From a checkpoint of a small image embedding model.
Model: 2.27M parameters, 64-pixel images, arch poolformer, norm layernorm, activation gelu, patch size [4, 4], depths [3, 3, 3], widths [64, 128, 256].
Training: 12200 steps, batches of 256.
Rows from block 5 of a small image embedding model, named by matrix and row number. Rows with one number belong to one neuron. Each number is 50 + 10 x the weight over its row's rms, rounded and kept within 0 to 99. All counts start at 0. After the name is the row's rms in percent of the matrix's.
After each neuron's rows are labels from the 100 images, of 14848, where the neuron reaches its highest value: "peak on" is the class under the peak. Only what is clearly more common there than usual is listed. The data: rendered roads seen from a driver's seat, with toy cars, trees and houses. In brackets: how many of the 100.
# fc1: MLP up (model.blocks.5.mlp.fc1.weight, 512x128), inputs 0-42
# fc2: MLP down (model.blocks.5.mlp.fc2.weight, 128x512, transposed), outputs 0-42

fc1.389 126:42 62 67 45 44 38 47 37 45 39 42 45 62 67 64 43 55 45 54 39 61 65 36 42 48 51 55 60 49 71 52 65 40 40 34 57 47 57 51 45 37 46 50
fc2.389 139:41 55 44 66 49 36 47 45 67 53 56 49 66 47 51 64 49 51 50 32 59 48 44 41 32 36 64 57 55 50 41 73 60 64 50 56 45 53 72 64 46 56 54
peak on: car (63)

fc1.256 113:29 57 60 35 51 53 51 48 47 60 53 61 34 70 65 41 50 57 60 60 50 37 55 60 44 29 48 56 50 55 53 51 57 65 60 34 57 35 66 60 46 65 38
fc2.256 121:58 53 44 31 30 60 50 31 77 51 66 55 44 56 34 60 46 52 62 42 54 30 68 53 52 41 56 51 53 62 39 48 37 66 56 63 68 33 52 50 35 44 45
peak on: road (99)

fc1.32 088:65 54 46 45 53 44 39 44 48 58 53 56 51 48 56 47 50 60 40 48 61 51 18 56 43 65 51 36 68 69 47 60 40 51 69 54 62 48 44 57 34 52 47
fc2.32 085:57 53 41 70 65 56 47 54 36 38 53 58 31 62 49 38 56 46 60 43 51 52 64 38 47 43 44 49 54 24 49 53 35 40 45 51 68 64 54 52 35 50 37
peak on: house (25)

fc1.511 095:46 59 48 57 63 41 46 48 40 57 52 54 50 41 48 42 47 51 52 47 41 69 41 44 42 44 55 43 50 53 30 36 39 35 54 45 36 59 68 52 58 39 25
fc2.511 099:39 60 52 58 72 61 53 73 40 64 47 54 69 48 54 51 63 51 54 20 49 40 48 54 55 51 67 39 52 50 42 50 42 58 54 63 31 41 56 41 40 53 47
peak on: house (33)

fc1.207 101:41 65 45 52 40 47 37 53 49 66 45 44 51 60 36 44 67 68 44 38 42 46 40 41 36 34 64 33 52 57 46 34 57 50 65 44 53 54 63 42 36 34 63
fc2.207 151:39 73 64 60 62 57 43 68 48 64 48 50 60 48 39 50 50 50 70 36 39 40 42 44 28 50 62 41 55 41 39 49 35 57 62 42 37 45 47 55 62 53 46
peak on: tree (44)

fc1.274 104:49 56 44 48 47 23 60 39 48 51 45 37 63 50 62 65 42 55 39 38 57 44 49 58 55 52 63 42 46 42 45 43 55 45 51 60 67 33 59 49 54 38 46
fc2.274 099:61 54 57 45 54 54 48 41 63 37 52 57 63 48 49 63 42 51 43 34 26 42 66 57 48 55 66 35 69 54 64 57 38 49 54 47 47 49 40 49 59 48 51
peak on: truck (43)

fc1.346 089:46 50 60 50 52 39 50 52 53 45 51 38 60 37 53 52 51 51 37 51 62 50 45 42 51 44 60 53 56 46 56 49 73 54 60 50 52 33 53 57 49 28 53
fc2.346 101:51 48 48 54 57 36 46 53 46 44 28 61 48 34 58 32 61 48 63 55 55 34 42 49 52 47 36 48 60 45 65 45 66 58 62 51 55 54 55 58 35 50 60
peak on: road (74)

fc1.351 092:52 42 68 35 44 52 39 36 43 67 48 38 54 52 41 49 58 52 38 35 35 49 39 54 69 54 47 43 57 48 32 49 45 46 60 43 53 56 51 65 52 44 54
fc2.351 115:62 39 59 52 43 55 48 41 48 57 43 57 44 66 47 62 55 41 54 24 59 44 57 59 55 36 40 51 42 33 55 48 57 30 50 25 58 44 54 69 52 54 63
peak on: sky (72)

fc1.440 091:55 45 60 64 32 71 48 45 52 32 52 43 46 51 63 58 62 61 40 68 46 49 33 30 40 47 60 40 46 39 57 74 49 56 38 61 41 47 48 38 29 61 36
fc2.440 119:42 42 32 66 49 48 36 56 56 53 51 32 54 55 61 49 48 53 28 43 45 57 42 46 45 47 50 49 47 60 49 57 57 51 50 65 55 65 57 47 46 45 43
peak on: truck (28)

fc1.431 134:38 31 49 46 40 42 48 47 38 51 48 55 61 33 51 50 61 57 31 36 49 43 48 45 61 49 49 43 52 56 50 44 47 40 59 67 49 50 65 44 56 65 47
fc2.431 085:52 49 47 60 56 48 50 46 56 49 38 48 28 34 53 55 47 70 41 45 37 58 65 43 51 54 39 54 53 44 56 14 50 55 58 58 55 50 50 42 50 42 60
peak on: verge (47)

fc1.169 115:40 49 45 52 49 63 31 60 71 48 55 50 53 50 33 50 41 48 40 58 42 45 56 53 51 41 56 58 40 57 42 39 56 47 61 61 53 35 65 55 51 36 53
fc2.169 109:51 71 59 61 58 52 45 51 46 67 43 53 63 44 32 60 49 40 65 26 47 33 62 47 37 58 46 64 52 63 34 53 51 58 45 47 54 48 44 53 48 55 68
peak on: tree (65)

fc1.266 099:56 29 44 54 45 35 42 41 50 47 45 65 51 33 58 41 49 53 55 55 44 48 35 55 54 36 49 54 58 43 39 45 50 53 70 61 60 62 52 53 60 47 53
fc2.266 126:56 51 49 43 59 55 45 42 38 26 38 48 49 84 39 53 44 64 69 46 50 60 40 54 60 34 59 48 61 33 49 31 44 50 45 51 49 50 59 54 38 39 45
peak on: car (27)

fc1.396 098:52 47 41 43 45 63 49 53 69 58 50 33 49 42 47 63 62 63 41 54 57 66 38 56 55 50 49 47 40 49 38 59 44 36 55 47 52 49 39 48 39 59 34
fc2.396 165:55 46 54 56 43 51 40 59 44 56 58 50 56 39 46 55 40 48 33 56 65 66 39 45 41 35 36 48 38 40 55 64 49 68 64 40 52 62 64 57 57 34 48
peak on: road (61)

fc1.340 099:34 60 52 43 67 57 66 41 53 58 34 55 48 55 70 42 38 52 51 57 65 62 48 26 51 39 56 55 57 43 39 39 38 68 66 67 44 46 41 50 37 43 59
fc2.340 112:47 59 52 44 68 59 55 50 41 46 34 53 64 57 38 39 65 50 57 61 56 41 34 43 52 48 59 28 66 27 50 48 56 42 47 52 42 55 49 41 41 48 52
peak on: house (27); truck (26)

fc1.487 106:56 51 34 45 55 46 48 59 58 34 60 41 74 29 45 46 42 53 34 54 33 56 37 40 44 45 48 45 49 59 41 30 45 45 55 54 49 53 60 41 44 48 39
fc2.487 096:51 49 46 43 65 49 38 56 55 43 42 60 54 46 45 30 55 49 56 46 53 35 50 32 36 51 46 44 39 43 34 46 37 48 37 50 43 56 44 48 39 49 42
peak on: house (25)

fc1.183 111:54 55 34 57 45 45 61 59 47 55 45 49 32 66 49 39 49 47 41 45 44 63 54 58 29 61 59 62 48 57 30 53 51 48 41 40 28 38 32 44 42 63 45
fc2.183 133:50 59 48 56 54 63 67 38 60 62 52 39 58 58 50 59 54 60 33 79 47 54 53 45 28 43 49 50 47 46 39 42 46 50 41 49 39 40 55 50 69 61 46
peak on: road (93)

fc1.158 104:58 39 54 43 71 42 37 59 56 58 48 52 63 62 61 51 49 42 61 44 39 45 26 45 43 47 46 50 42 61 28 37 77 50 58 67 63 57 69 42 58 42 48
fc2.158 138:45 48 55 49 59 33 58 54 54 54 56 62 47 38 50 35 59 38 52 35 51 48 59 48 42 52 52 67 38 73 44 54 59 58 51 51 39 53 39 47 56 32 69
peak on: sky (75)

fc1.328 112:52 50 48 44 62 49 50 70 53 65 48 46 61 48 51 18 52 68 38 41 59 54 58 46 39 45 49 36 49 56 44 48 65 58 48 68 42 45 47 49 68 24 48
fc2.328 153:47 67 50 59 62 40 56 60 59 64 38 48 54 35 56 47 43 56 47 08 43 39 57 35 31 52 43 46 60 57 42 56 49 37 48 57 43 53 39 72 59 49 65
peak on: tree (45)

fc1.344 081:57 53 44 36 46 63 60 67 46 42 56 41 52 54 34 47 49 29 41 52 63 64 68 55 67 48 48 61 38 54 51 46 42 57 47 47 44 57 49 58 56 36 47
fc2.344 073:45 62 61 37 66 53 49 46 58 39 42 31 64 44 41 52 27 59 50 53 53 41 61 57 46 72 57 62 36 35 43 50 43 66 57 38 65 67 53 63 57 60 41
peak on: verge (47)

fc1.97 107:44 56 42 53 44 50 59 65 56 38 49 46 56 30 52 50 41 53 55 39 39 60 41 62 31 26 46 53 66 70 42 52 58 62 33 71 49 39 45 68 46 54 54
fc2.97 100:46 36 38 52 50 48 47 44 51 46 39 51 37 40 64 46 43 52 49 40 55 54 34 55 41 36 53 60 39 41 64 50 66 39 48 63 56 62 47 68 37 56 53
peak on: tree (31)

fc1.113 105:38 61 46 55 62 44 57 43 44 49 54 50 49 32 50 45 46 53 69 51 30 59 52 40 56 60 53 51 70 51 56 48 57 58 48 55 52 39 47 63 51 42 59
fc2.113 127:36 42 45 69 52 49 54 47 44 59 55 48 46 58 44 54 51 70 53 47 46 54 62 58 53 53 62 41 49 17 67 33 54 47 53 52 44 45 52 47 35 32 74
peak on: car (38); truck (28)

fc1.416 106:39 43 62 56 51 41 54 40 53 56 61 58 54 58 47 35 50 46 38 40 64 54 44 41 48 60 47 55 39 37 47 32 45 45 71 46 56 54 50 56 61 47 60
fc2.416 107:58 57 42 49 48 30 55 52 49 63 48 50 52 43 43 47 58 49 62 52 41 46 40 41 39 72 53 56 41 45 45 49 44 47 71 57 41 43 37 55 51 48 32
peak on: tree (46)

fc1.490 105:37 52 47 67 57 66 34 40 37 56 65 56 46 38 48 56 60 38 45 33 31 55 40 47 48 49 48 41 54 53 44 39 48 44 55 61 46 40 59 42 41 54 35
fc2.490 118:41 47 33 43 44 56 46 63 61 53 39 67 59 50 62 46 39 60 56 35 27 30 26 39 44 43 40 56 44 44 33 50 50 44 30 47 53 45 46 61 62 57 34
peak on: truck (48); car (31)

fc1.66 087:42 40 47 37 56 37 45 46 50 40 37 48 59 42 43 46 52 59 56 35 40 63 46 47 14 59 49 45 49 45 62 49 57 45 50 61 60 47 51 60 68 49 65
fc2.66 107:33 40 53 29 52 42 49 42 51 44 53 68 50 62 55 45 28 61 36 21 45 50 61 40 60 51 63 45 53 57 52 55 54 63 51 49 52 54 68 47 49 31 58
peak on: truck (26)

fc1.80 095:62 51 51 38 46 58 52 39 50 71 62 45 53 56 45 54 27 48 39 61 61 61 35 53 69 52 56 59 45 54 67 49 43 37 61 42 65 56 59 65 51 54 48
fc2.80 093:48 46 46 50 53 53 28 58 55 51 49 65 50 59 38 47 50 34 63 44 48 35 46 52 40 53 53 52 43 49 47 58 46 59 54 48 45 25 59 46 59 49 67
peak on: truck (30)